From a checkpoint of a small multi-label image tagger.
Model: 1.55M parameters, 40-pixel images, arch gmlp, norm rmsnorm, patch size [4, 4], layers 16, width 160.
Training: soap at rate 0.0017, 40000 steps, batches of 64.
Data: trained on small charts drawn from random numbers, 203450 training examples, 12.6 epochs.
Rows from block 7 of a small multi-label image tagger, named by matrix and row number. Rows with one number belong to one neuron. Each number is 128 + 32 x the weight over its row's rms, rounded and kept within 0 to 255. All counts start at 0. Numbers have three digits each.
After each neuron's rows are labels from the 100 images, of 14976, where the neuron reaches its largest size: "strongest on" is what is common among them; "peak on" is the class under the peak. Only what is clearly more common there than usual is listed. The data: small charts drawn from random numbers. In brackets: how many of the 100, against the usual share in percent.
# u: gMLP up (value half) (model.blocks.7.mixer.u.weight, 160x160), inputs 0-159
# v: gMLP up (gate half) (model.blocks.7.mixer.v.weight, 160x160), inputs 0-159
# out: gMLP down (model.blocks.7.mixer.out.weight, 160x160, transposed), outputs 0-159

u.52:126162107124128137162075093140134122144093120080073102137116160118128128108168172152090102102144142117103080159099097107134075128121120095136152130142130087162131061137088152139126137168042075160124118132123115069158103122120109122144108108169098140133080145145127143100179110147121129088113108141216182139137112165132168121106111156143194136218137169075107148107117100142119117153101092067157005119167136138119143124083093159106121157090129094072149130070130149138193079088184122
v.52:184128159092090055084128126110179130141106118099104126140119126118101126117171108113060127146160093139138123112097142143142135167158149104056082134171094146137149142176109128133163154136085076108191130166119073147157070112155156173086159127110144128092167114108160134026121110148111073098048143115122133136147127111147120117144125048114114113104166091148214175197137104105122144173183116082131098096102149130122137075112103155049117181089158126125096159145155105169115121141133114
out.52:144141150124157151125128081131075126136121148102194106131090136092196165140127124093095107144083165111210169134148170116197120112163171180098093079110095103174090155095170137099138169136128190065140129098108110122062124173134129127185066137161139163121091087107100080124167121103112161123121153114094108137128141113111134139158171177177078134150123127112118091147140093064081147145108167121119173151124063088088112124104105156133067159135174115119107151069156088135164077064146123
strongest on: dip in the middle (55 vs 13); histogram (52 vs 6.8)
peak on: data marks (69 vs 21.7)

u.45:134117160088128181132137085178093129105161085106096121106131151102117127177141126111117117168114147058139117101114123150166139139093144115164168150133175184206107112106146134128093185112191142103132175154082133097125131097094101071153130149128138127111090014147140112127072170112138129111124123135140128207112087183102108176119146100179096099111132166176054097105110125116097130161175156110143136124087138174145136120155156134105134134146114125131074131205163136232162116132114071
v.45:095172184155160078129140119129143144128140121112080132104139100099134129135144128224153101185138146125138072133147128178140095120152140158137109141133110093140065152075085180183094073151140138161135129110163126150206092119113137129154123129139084136114167116084141103168080095132158083120140124146110142107152113085128157013124123078112088135141128187114140072109108175175096086115083140173139121079137077147107126156085099127177119096162158168128081141160147082095072132155194093
out.45:123119141112152093141150089118086156088129164082102137167134082170130118105092167155106135129106078119141155130156130094143095109139101148084114067064131126095127208139085104138111175133110149168171060107173145121141115098118197136109191153101116126178078133124157160149161119183101168096205135102116130137185144132104066136070092171125115114140135148120135180081130210131155133103084131119169141119135131081137139120124123162101160111165188172090165170085136118103187111097060085
strongest on: pie chart (42 vs 7.2); histogram (29 vs 6.8)
peak on: data marks (62 vs 21.7)

u.34:151082086186136155125125136154153149159140134037168145136125192141121128141156221148133179128184159123120052181138124134127092136157127099091135135172160110108121118116095123117097143111111097152109164041137070133109140094134116216126094115133136142178079063126147183151124161182131114116152162118083139154128221160117102142139104118166113127106132111118139158102177117137146142177104107164141117097106072021164120105139134158118148135099114161148117139105117183126176137118161126
v.34:059133141136126069085107118130117150129112122171118065195160142084143117141140128123115192113142154095168157142140153099112126091085124161155139107120145120130122115164047112130183138059094144077076145164154095097141145148099138131083131122115125139150118132189114131148137123111182153139174143073190088081135142104144088097083149096139122140086110126246105068138125192161115157115147095135136117107223164107110160097110109174117154103134179152156087103105160112065148119117104094
out.34:145125131144163132175159103167167188149116077140205060091129158149104135087093165141137167118138124163154118091096103124107120147163138140159119115139155107182129112100131108112120154110107099161144118133124168108154120164129159082150084040114079075174097175164135105146140099157097079147099032103139107160137081132155132109172155132170123112166100113136127122151123132064139124142137159123074181131180132209155187156130168176119094176151089154160186154185148157168157172138145150
strongest on: heat grid (94 vs 7); items: five (46 vs 13)
peak on: data marks (100 vs 21.7)

u.44:125146182115145056158043090120095122180137151085110088161114104124127116092115141126083095147203116123143196118150113127069116157129095129115137136131144198183169110087130128164101147143142137135145146108130093185118128146123138132137140059098093119133150169122148176146128133179121130187075123101118167137145147160145155156097076189144112048111088187128135143094088110154130130135072192129138081191159159144114152193150165106119117179095141161137188107190104120153115111090135092
v.44:160137100156119180078179091129075140111114077170124193104156148147155116099090144083191151111165116099122150152146087121115070158164132072138097136155155147112097140108135160143139164179089137157089117158163179117190145146120093137110165157175177138145117130097073119102102097101148115130170140116127130064124163142077181136168093089064109114124087141134114122146136085128137142109028114134151153139117075158161141129159179131110133077110169105146201116157137101078066129075074159
out.44:121167139184167165141114084135153108102194152115121120149144135141155097149186166145152123157178114127155166104083099146129162073147152140102220127169120136130143108192091141079088094113161092091105113168105140123125101125162159119154141156081136098117135157143142103096160073129117102158113105151103105144130163105100138123091175104123171068144121095088076119101093147182078159183227125145161157105137154160110126104124145100097151140169069136126101170167063084151216140168091121
strongest on: pie chart (56 vs 7.2); items: seven (31 vs 13)
peak on: data marks (77 vs 21.7)

u.24:116131075073067088158137111151149132148143134117092046104162119144132141119137155162171146156105084090160144097159124140135182095079143122120136115084130159127169130185161084118177139128159211131176160136117114146133049131124084145060068122162124150147067192140118134111088074148115144099088121120164200111169132127091150156175111120129146150111126137120075153158190107092127109152098103175169104089114123107171192108176152114143126081140145125094123150193182170173140129110134134
v.24:088162091114146187138161121138153102085093164184126124102126109075136119150141107111112140067137112144100226122087126066141068135068170148109130197189154135120064115142070105155147100141076128178092143158134160145126129134130126118154137130118117136146179131117146164107162074105101117076154069198196137154178102110106102069054110103150106115143118135144123113111129141112131162136181174105091153142119161140188183180125158106098122105115139157049125115078114136155144142143142133
out.24:171159140152198120093158174126135095132118139167118132167150194128148152098129074070121091086127129109111135129162100179093081099197103126092122105158156117122022167141111082106109146126155146102194165081039096141131219126104144090141095135136148146181109118189107119150094122171162146105118163147176128116166075128151126134133111184131160116123160167125114146157110114140082143199188100140125099110123068102099157098109114142189130124165160170124142149151093146115121122137125162
strongest on: histogram (75 vs 6.8)
peak on: data marks (77 vs 21.7)

u.14:074139137113217154166158096111129189103147099087077139105142049149126141099088115143118144120185134168126162125151139147193114129101148150122145131193117116176121134100168108128134116151158138136161102159124093107052118071079148121120129097104106148112134175085178152154091064104143092128139099136099111106049143156148112111127146132132124052119167198139098055077148135152130168177115162078108184079159128153141187166109109096138137108106103196134121122115124140161118121107183094
v.14:121141148122137122170108160140105182122145138122138038142088143117111107146130153051136089096114145103112183097135095088137092196142110102153151129078093160140192134172104030076116121108110120112106146111139163081148121122143152090113114170137103074213128157138150139089166135103091115168119159111161213101178128115129165135183084115141100153165094180164160124216083158161091120138087144164194149087172108154130166129115134154111108142116162109125115145110162122147142127172147105
out.14:082177059174123181149111131105096131103153109137123174074141095114169106135154173121062186146097104142131142085117150115147129142149138063092148165100110184155155103094116120159162150103139070146123125087136125124185150120097153113153120120090116159105117115171146106139147155103061104108153086124115186105156114114073123095138119087146033164120112095156141088065167120114170144173145120163135190133076134161151128159202163105065115073108168169173134094148150068117158133159116151
strongest on: bar chart (53 vs 7.1); items: eight (39 vs 13.3); horizontal bar chart (27 vs 7.1)
peak on: data marks (45 vs 21.7)

u.121:148123123117160126149112114119069112105087172115121128115105133164140125130182150086164179064156083135098131129053120204090122155166145094075099110151177161131169134125130135055130149135119122108090120149096100155171152103059087159143123099168188131117191134136195142098109173167122108026110080137155143121150193132133104123096104114176120166103116151178147151136109144114160161094166145092117117128148110084152104121091152107079045147152129146172123158122144151189135153070145109
v.121:169103136128112145117084106163175158183123118179065107109143175179084083106156216120161158152107167121083155167111128127111088122133180072073147148071127077101118127126115088147149134132110128038113148131110129109126108128132113157112067105139090087162101145124179161104183117103150134146097139058048140106138126123145134126112127131144128152145131075057161079101105109097152161154121118109135104154211105080124170143109093114069133144096133118060118158099092152080141144119106176
out.121:160171187095084157105145125129146151178142102131123108106131155156149114119172139201130169136154103133136120166084138086166127119180227119136133117150101131177134142093125084137107090042130111171140127131080161102117130123106157122115105081159124086060115165142138063126165076172159130123116095169155074176134108108149188094101164160054116087086189133189085134125128119101086031142135130103135145137114112113091110128166117195126136108170108134127136130160111122154115084163132167
strongest on: one colour (85 vs 53.2); radar chart (50 vs 7.3)
peak on: legend (25 vs 0.7)

u.41:133107088125087090107110222063182192134093120167108095114180125111139101117124128121078177155141126130133105138107132045144103090152120106143209163119131139109157127141110092092121103076120085139086144145093140147157129133099102070116151145146094156195177122145048084092102122131075129142175100045176122125085101145179097094149132188168120100130107190132128152156118131110132133161139161091149150104137102120178133121120062111124085114160121106135097144141058118154102096135166105
v.41:087066111113141190106175127086136137142130089144077165132161162087156056122123170147230159131093182136111138095127178099136148190129115151115115141126119127136167138108167111159165172171049102110089101156100102066121107194184108141125084171156162175122150111125115125199155118169136160106136091204099129135130173186133111129148142094162110127127133134144104127095093089138113088104104157119129174108121116154141172090107093173148080123119103107079116082129095185129143142141140074
out.41:153189110097115123116111152171131074095141187103123089183098098128141096095187177141119093125071099097107140117188091128130088127117071149146137085156131145115141137129091136105106153076166089078169159074102152102107180166174123129141126151162158158147127170091130164121061167156145135111122153192134112152138127078123144178129096122121143167148132103152154125139075144098130072110089136093075086188079180079149124176127145098125101038072129070126151095095158148129105074108107125
strongest on: legend (99 vs 29.8); grid lines (72 vs 39.2); flat (65 vs 12.8); scatter plot (31 vs 7.1)
peak on: legend (28 vs 0.7)

u.50:113119115169085105159105098113160155119133123141147169172135130125109055090146175079177143118174120183135138114127117127141086122101104113041070103142116136122072117157029171119106139156098109165155098135074123121142093132144130124105042168096155088120109133099116147174103122183165168108087099143135174118126202073119131097108132125129130136104171115084124120132157120094146116185120097114130115096165184166104105121149116124156158128179206132170109117086139187104110070069071126
v.50:120119127147091119145134149161160149109137153123135139168103145120138080126137119114116091104101125118078123092174106063165161093155155203163125147139135128135112121129126048122126153098184101095150162080194123133140151103158082126090105104112084089153123136122127067136109101129163147143163134164146076170098189086150077155146064131161170119134156164127128095133126132146122102117111133199157063211126157150112104091222123118097127131140134119131227111135189195069123085104109163
out.50:080114069161169098156120054159129112163160136115098122115145068096051124170108129092153123130199113106212210152154116146143163194150135095106150139072089184086095150124192112151094118134125091144143125140113143141126101117098130126177158133169157126102152217124188126186159131092116154130144101114084146128135128160175169164133174128098096081140059114095166133087149134129097105137116108114120139159134120136149147084151069120100124127158085121134139103078185122184100126164125128
strongest on: stacked bars (44 vs 7.4); rising (36 vs 12.8); bar chart (33 vs 7.1)
peak on: data marks (45 vs 21.7)

u.49:176141072120057146152150124177171169128033106112167057126138129119161134125165193107151119109086136105176101153136160100137094111128127170155138173192073095144139084141115078079117125107117140119107108134132087116142073148080154089151124112116101062125107125124142221142164134115079134106154087163144105170143143075181093067178175137146103102169099120127131118134126103083112153147184139069148179130098134092141173111093146115121092171148112165176141117160186118132113134151124133
v.49:145115126123197172081183104150105150123138114113084141114179133032070160134109095141085159161149154151106112110155090132197112114092099138162117155119169106099120149117126090122104124147121153140079150114186157072157133201155150174156117154080073174121137145160123061065155141113137106095137105186039056130167153149151145179117151134112117124163116119132132128158138153119100165096161195079159129088118202103156124131118129122097123126078154172096099112117138088105121133173148126
out.49:135129158126131130150193126034131110160159151149058084125146119119142146129093129070129153157070161117126115120108119205071140099119142122132089091096185177128092200172108148148135122142108138086169049115200172149124162167141136166055177108115142130152105158075151122078137145126139086138133137196151125100103133172147119103109088116138115164163160172106106139146161129101129102189161191088094165186181138121154137145154109128184134122130126128124139143162152102173186095104113141
strongest on: stacked bars (69 vs 7.4); rising (57 vs 12.8)
peak on: data marks (61 vs 21.7)

u.144:146123100114125126140129127152111137102132125111160140143091161089146093195148055094182134126146114143118135167087146143150131130084092133113132135083125132144123084157087108100118164138118147142106150075165170132151135085073105138098126171170107104079097148074131120087140126123160161124129088117166113130123122067118180145114104105092102130140152120107178156051232172108127119154170125154189115081136106172156206119113107147073104098191109126163116110038112184202090166092087098
v.144:108137151094133159142172127154128167110165164178149197132134121131153121131145120169187084109173198109102126117118094179120164125156069120143166099150077153131090156139134134120115184113115173128111125114145144135080176085065112153136080120098133132092128141117180100057080133119086104132119109170139134093138170151136121197181107139166179072112128160130100082185128032166137152121072104196166172116160159088083158118155101154157115121169165082091113120124104139071157110135113130
out.144:190161142120173163113163052108187166088077132131180154112172168138211096106100095125207094112138103163125178130154127093161111153151132114114156139058102149067077170179141118104114106142113115090100181137161112067133157105128135099125065130149129082073146130175078111182169149087154136176070113139119135128131089104104175088177156087092165140166103093121122075169118172141154141140183142121102116130155150165124141153120154125145115129157070121156125102125098125136091115155105133
strongest on: bar chart (39 vs 7.1); stacked bars (28 vs 7.4)
peak on: data marks (68 vs 21.7)

u.137:112116081129143108096112099111093106092086148132112111075101142142149102132109143133104142124156157210138107062143172160142061116127166152102132109179102090113114168187127098090165096189123161172149140126094113107144070119114098157197083118153106154136159112160055187140136139151131150101120153106159160181121088124100167161138094103122127167089134104129162133079164153109159141155154110083139108118133105089110135167166067145147164099142171169111083115202117100205025132113137105
v.137:118093098102149094169111128111100174110111077126068124092122157092159136172187131146147132135151145101074077050077108084209136140130157086136072097174111124151148164160152108118132149185119151132102143094121128093140109120104120141172159106126176082133191207134146112111177154107132130092156149151120107126158076166110105104132137084092132136145080101125203113142127081134191052142167183125117121106159115156133132132136177149108100051108112109086059163126148075142153141094108115
out.137:114172181074131098159088135089122123175161142179175093137176096044152134137073066123119180153180088154125174156131077122107103181156206107109145121125095121128107105144073155141103096112103108093121117121093087146156120151120133139162168123100148111177127103135105159114165122176096130085157127150175132139126113140107096109139137116081175120113164098138122177129111139163116083142086156108132123127150188152108123118088184126178089020110097082099109111074064162098161149114105171
strongest on: legend (100 vs 29.8); falling (60 vs 12.6); scatter plot (26 vs 7.1)
peak on: legend (94 vs 0.7)

u.92:138110141144112130145186184091116111117123087136165132128170165127171110183167109142119101116115160115181140083161196182111170151102156122097082182157131112120202139150126128100177125077061174083097149099129086166117146097073126136144077108109144146055147108126184148116131149077110121128122154111137119130125089167100111134155147107188134157168126156120180083148109092101148092093124121109100132073103059119199126186084137060112069117098137092106087150154150145191150106163136120
v.92:150073122162098124088150136099102107104104105121098149152092129131110059115185066131193134139152181114146152139149064131153170131115145129105147053106118150118138150142121169107092115124107108140094117129125083099139113117079099087130098114073180098137089154087131100142133144128119123183139133111164118158150131113165122055159099126173172103068083115085202097203144151153128130095109137124164034195111063093124119170140174123165143120121161107110119108091115153107080088043111138
out.92:097138125118155131097154156140156121135030118125146096154133126129122188176074145121082095117200126085073101105175107106036085138139122095059175146067098164114117107165091100106169133122115141165121104077132181068138111107122139095109143089145104108139106128137135106135199131134201143157160126168120083159093133127136129125108064125137113117079153113071150143142145105139085128073127133162133074175155137161091134167103176221100125108140123186162125164109120106123102152144114161
strongest on: histogram (42 vs 6.8); stacked bars (27 vs 7.4)
peak on: data marks (54 vs 21.7)

u.20:169119172137107132099145163144141172135119121080156113063118110108141124126196122136106202127148145156083118177145076158120101114129113156073107123118111056059123073139106172162065116197143073132077187158149091133152100130151087137173126147140146126176123220138114113163089124106129101153185120107070095114163084110148139137107129120159099125161176130102109145081092117152145079184127166108140184142127160160144117134076134105114140152177178096122113186084122180175103126113100134
v.20:171155147129109102109162162147144076166144116128149096133123133167174139139075136084131125098110117092173162147162129099175138117121125126126114103181128135115100114122146139210178110173123083202101131136185102112104101141094170127097159106087165138165133140102157115133071092040086055107122096076086143155122176116133147143109129147077076048132109083127081139124012170078138117071136161108125160084094114167113128127119142096123157127136147151117116119116172158197165135133135121
out.20:151144139100118158094134143190161103082181145094140116106118176176106142081151133119139140080127141103120193078137050133098087090140154161142145170115059088117095140089176149169144135161160098095099122075125113107140082118100144112137203135165111060068136172068135136120107091132128153174097120153096136152172122158165171098138175148099170140134123130082134161135058109130120130161120140148159108133138111110155121168163073160161167159162135108207137159075131188070107156103099162
strongest on: area chart (54 vs 7.2); rising (48 vs 12.8); ring chart (26 vs 7.2)
peak on: data marks (66 vs 21.7)

u.47:178091104139148177096153126166140147145132154153136110074105146085151020088123162076070102089130127121109087152056105129130122068145153186136078146119081101142110113111137058114073134125114091130184119171192136150057125103127192197122111181103094155137121178129146126137156114171135096134161126186132089091122108117159151153104071130126154128149122087185103142141112101133118101092107077167168127124125090087123122179134166122119113150112169188137097166156141130128079153120124166
v.47:210142163166168193116136125074119143084120143086165132136110141174117107156128120097118108142188115137140125061169162102134158119128136154142128111079146109134171149146097180123085063136105132160106148127183155142146150122151172116093131152109083133109097080116118125111150121172113109143148188174225145123193154125160161101051139183085136143138133133099169070140181093146136152137068153082139115108098096102170183113127129138152113082155162154125161151180104145049159162090132104
out.47:150123154106072100183161136161195070120104097127109116147136068178149114083133143136158208137124148099181121173164115121166128106113121160126139151147137122092182146148087122150147156116113136142074131150072142134113093147157142169058127131159110116132107068093145071091162105067146161186061132106151136132152105132103120132122127160181037119185062070150134136150130155129139139189154141113160135153168105154152139137131132158184213132159129123157142142164177071160113172109152111
strongest on: heat grid (37 vs 7); rising (31 vs 12.8); area chart (30 vs 7.2)
peak on: data marks (55 vs 21.7)

u.29:148118112110095087107193123122169122137164146115156137111093118098156129180126109075077170119088103125132122138113074127089115138124158110127166154191116080118122121091135121118181152134114143127161151179161094145190093127093156123154108185144254152087133145125109108106120135079153120125159127123205107158153088131101213117107133084114116127163216112118091093143085127106190170130106141129079157089114181165166147100057089130158105126181079113088123155118103109130119117127172118
v.29:064072129083145159119139152116133166101080183120158167112093151146161118158079168103105131171131142096150145110076182126137095132149131145176111124136135100092082093190110119103146169154127120082102082148136156147195107160046144118140134124079183098165133101166145030176157121077101103160096173124139136100115105115109195096111123129087126101128135163124140122141119120175150137104116136161157134180133107203146132109132201141038104090151156112129099112088162101101118100069108131
out.29:167089136065101156073128117129182114124102112086178154118131073131112146167202138065156108134106179216082173161063079169140076087126086165130105141134122125132125153123165118154173121123105083141126103117138141135141084072108176126144094131139142101120162158146103135157103109147161123088132179151120152127119152147126130107083127134099153155078150142063205129127188100077134128135079084199100085120136141162196148095145134096144128123166095047110162116119109151124103108160080123
strongest on: pie chart (29 vs 7.2)
peak on: data marks (79 vs 21.7)

u.53:129120111189150104133107106063085153096121111143120145178076123122131074164137133106166147122101104135095169134166073150105119129147165169056082173103133143119187113138130178130104118131103116195125152118082153166113086066079139121080154132134128102120108156128161183154132124098131145189060097114148120127093150082176089111100148119079156064110060150122158144127113119116113089123136111125145105166102159093100181132143135139134128159154143148148093055087196152130057140024107138
v.53:130129119109132132093177112175156102162093205172141159146130141092166173151106175094218173069154218137142152127140140103156138130151161106154136084072095099147178128108128075123084112140160135180142170097148125124146158117134116128138122174108104105161133126125094146137094121209150142129096139082090214081072177163154193139119097137113134095155120169153096163151136123140130184062108109090094096148126093152140164119157097123128133114154146119132148096136147093150187155155067172
out.53:153180139114118129165148146208156107172139115167205143117107114158131121142165151124156118115144118038122151096133127083128131231166185107106161141169126186145148155191151120098106174116123102108104119146157110078107121139124138152178174102135089095075157073154150083185159127106141129139159187101123141121093141118095143141192154166106192088131135120120101070164176145093098123103153095142109109115073143152157119141154117127109086120175118130133129131107144183201065130170085111
strongest on: stacked bars (39 vs 7.4); items: six (34 vs 12.6); heat grid (33 vs 7)
peak on: data marks (67 vs 21.7)

u.157:068147176052155158159138172132119155173172174071086138172067169183125124133166153103056128184177140079188108097165134143115101122114106147167181137143098080162108129121147181180111103132126105094126147130120150157103104093103057123142128040122167124121065151181137118090088160168100088116113115178169110127120111112178100173106120124152129137124150103161095103165118124178082123112113122095164162140080140157140120055159128093143127107154128156117154141126085122128121136135070087
v.157:175074116133147129072109158177152138172142143108156150104064129113158147094112099135126091128133077136113152088136121135105140081122116154162124166098126101072155117125125107134111057101136113144098108080101142140157198129177108098089124143143085136168155115124144154167162073090125148172182162086109034176135098119094173056121152172137125124114102159114165068161098207160156174087108115111134123119125098190151081207101124114162136143098091143102068162119130185172143152118126128
out.157:095119139136155096201151163117207086106106142109132144109117135068101099125136150187113124198106142159107122155080131103105108101116164119106155084146137053161046129089106185117163109158139156129157056094116128105149123103143101078175154164138146089116172130163162091146095121151102103106134064103125094111148126139150162154164108077089170120140094069121152121095165152147127146142145117119153151125100109075149129097127055082134156114084155147140185060212186145117150149106132159
strongest on: histogram (92 vs 6.8); one colour (92 vs 53.2); rising (58 vs 12.8)
peak on: data marks (94 vs 21.7)

u.151:108118128107136121157161093147148118125162159102107153156074149153160090108113140105139124127082135134157079139104165078135122080150146129106128173176137122105117136129073116140127153142112154130152133145053146115096150189089125124137153194236133171055109213137086135146110150154159077089134129127150089146155126183101139109135111183160069142127162101155080163123147117151149080119102154173185121106149067122111185160136195162090129161133100154109093112103154102212159128135181182
v.151:171123125127091110054110135110188082115135167117161112149086125116118118178088116123145099126118108120108164139165151085142127142163120149149131091152087122114123110137134112059125109134152128131123115097162137116158170178209123149134177138158076104160160094127128102117110162129130088135173119096111183135097149073150186157128128098083153123147130094162049137144086176107084192133121153115111159146058146171072006113136063133113097172097186120126146086075157116058119128136121117
out.151:102108162144138188105157154126113170105149099102156158180094154134103119117179132135103145164098108174153115116106133126156130175079162095086134130150123143096137225094144082119190113144133065122147129075133131104177093167099145083129121140091116142086088086144119123095080110141136037104084143108107100114117062083128155083169098162148089142165184143166129148179125145144142102129154131119103065181181110108080173137103077185124146124136175133087149127164149170174188161158091139
strongest on: heat grid (74 vs 7)
peak on: data marks (64 vs 21.7)

u.35:133107112120090088191126052136176181136196139119110169113125141057125128115172125095138130113174136077075115117122137120150153112129105150112156152124127076112148154184144112154158186120151087120181111080091134145115133141127072177143160126133165134181133147110164115180107134131149072142150086134202101186115160202152179119162100146124141137164119098077170145155114081119121066161146214075119091128140048126118070147150128134103147155153170075162115118126105152109131171105142140
v.35:165112142111149141110122097152172080121207077110157175097110130119094079116139143118104137088122074097141108178127141119178116122149089125159079136122145059149119083077135193141144120129128114104109077130151125059137146168163120181130180073134069114155111123112123167148157127151127121101152224128099141116138118133100203166108119162152065167105080170182060119129078172156098144082134138070098111131155155097117101091114171104140184158126196107163149146122155109100124119155090119
out.35:118125104127122170191070109167202156105094106116119113117102111105094050112139130129114123151149186127138130203130110120134144131095122089118146097137145108157168111151070092163156088121052152114100106157124146185134121096229089102106151170194144137120138135185117142192127108166137139125077143138153039119144086102154117102142147140135157116130140169095111137132129099154111106139134150162182073152168133110203144137071190168127149143135123164152186138148147160185161138075134146
strongest on: heat grid (98 vs 7)
peak on: data marks (61 vs 21.7)

u.68:121129141132123052140128148164066089144156184139179137126149116160092062116179136146116188157147120094141118174085172141105047082107122106079088154119194113178182113120108083127119060152126141155135155103121097113107128117153148207158092128144136120167142155163186066130098109174157094129150135162152167170104089121150166156134074146113169182132091141188161100124108140114122158095134107137104096175172120165138132110112153137136160134157099176093131129138158227143125086140159107
v.68:191132158121105146099085134165149123112112120158144141168104068184122085166106120093096088061079135137052143128117093125143151156127120136146123120091113143141090129163067137124150128113083160115117076129157123120084133151128162164149178095136160076097139074115110180146122158131099093121140113189102199100117105087156122179098146149124121081102186157180108155206138078176126096127105170087147202145053094129109097098110160117112139136102152095112164123128180119091207089099138126
out.68:110108121134108118128138185071073224128188031171162192156163145155136137160103142107118077153111133159137113162136135133143110084110175144134127110180138119059194221151187135158124111117184134114146120071152142157138153142148090163137124150079127158089127128172135092123098103087140152095139127115103113088093096119122122205152149130132179112131109111129109139110150129154103113131136083089092099148206134196136084177131113119109144087101132118176147107144118085172126092114125174
strongest on: dip in the middle (41 vs 13); histogram (32 vs 6.8); ring chart (30 vs 7.2)
peak on: data marks (89 vs 21.7)

u.57:166106087155195140140098135121122138104101081162161202103152086123127062190145069109144078169134155118113128145073088116157066130144123164139111096155153144187073134076089166149135078134093126157100138155111185200145084124091093083098141110116219123126163147141125160131154072101109129148164100178107127089095122088143159140136074059172126105171088137126103143151154087120156127185124133091092182114150137172136159106096111120147155152122107132158114137142149188144109080157140141
v.57:132090142154081171155094127147161163034167132096140119173153105168158139114155120110107101108174065118136087119103107111107122144132052182104155110135162171125183108100102083097084112116137121125145152175155161114095115116159145128176174106097071158102088126099082113120165167138129167125163127127075084129134111101158111164147141161099113170131108151098163138130073176107121202072101141131107136139171097114156117166088069179094151164052158139178048132091136134119159101155171123
out.57:133185128079147099121185226110092071123119132138141151169097056142134193103117086146136069170154077151109157114100121115134168148142150126164130170147157135137154094105157155147113144168184129147183100117099084132118117114128114100148116120107112112141156089170152117081130142196120156119150064071153140122156142150064213141191145154080113169145130158121151033150106178073156107129179155148135120118134123161082092088144126084133112143125081096114130133175137100091095129146113101
strongest on: bar chart (33 vs 7.1); dip in the middle (30 vs 13)
peak on: data marks (86 vs 21.7)

u.124:163182123137153113165178084107147078112110086163073121099161111096091141133125143100106139182142090153110173127195173132147110102135166159097104123103105120156144085128078109138139070125167128134080175144085155176113126083055142175120120112134128142114180114099119121107110091171158120082140106119175085149049116108136127103033064167132152193161122130095134147140138124162147091091173141157095132129150147096136094163126095149125063113116223106088103116170092129175133080122141127
v.124:110132161137163146189116126125089098124125172112137118068125171074156113097096189075085129076111150134184164100103049141158134137112043137162134140155106137164145165154093155139189108129077140084102114126118116148116150070112137117082117099106092156156132135102169175093181137140149129129121090173117131090137158168150119131075132085115116105086078152098129082062123110115158116165096064103216140091102137180115153151140178148102139167134140142092116102132085112139046104117075119
out.124:118168131134090082090102081147134095104127102115176146076074078128177099099138079120134204173136144159162060125117141112121114152137120090135150171139102116117114124119094140151086138107159099129183117160122092117146051112086149131124125104107172176092174123143097121138126162104136142126134122092060153050186107069119094145126042162138134106129081090134117139089089167114119146148069116093125104118155164127118165157136079136134139060180115079059184136079146179121142116188133116
strongest on: legend (100 vs 29.8); dark theme (71 vs 30.3)
peak on: legend (90 vs 0.7)

u.27:163168133104141049102148102201142082125061100206106078087098066125204126136098162111120137105096093097101118142113129148124150139110129135176150126131124116127199133125139183130168137114102161168172145124081123131108156115153127129147069102170148122153109089118097128136196116134110137150070091169165137146125124206168161158119123146091147114164130116191080188138148139082146125169107147133147061082136134177112153147079141187191116132117125122146135129080156192140089118082124107
v.27:101115147139125168148140115125118148148181158125198089103167126059128088116089111150117151122191084066128138164062144143137113127103148156114126124113151124120144061130090136130145121140109127062126051119164140091138140113162075087162124118103078178160101174140172113090142153098136110156212068113088106148112121150114152064117096151094088104127132179189117154113104141107135122095108104136089119174171067171073149118147084147110180124169137197133174132156154101141133135139040146
out.27:167134106124117127104099064140189135166148119135116164150155096142115075132120131124148141129161091108145187106046135120124174110160105106110160110118113138165135164143110119087078178080152131196146152104147142169154213140120118153134123117121126115099140101169116090104133121061197093102101184100133130076118214070096107081077115147160182100136128150153154142142097144161214160135136107138174148100206135145150113133117151104142157108138115144095185147146094150139187072123097188
strongest on: heat grid (49 vs 7)
peak on: data marks (45 vs 21.7)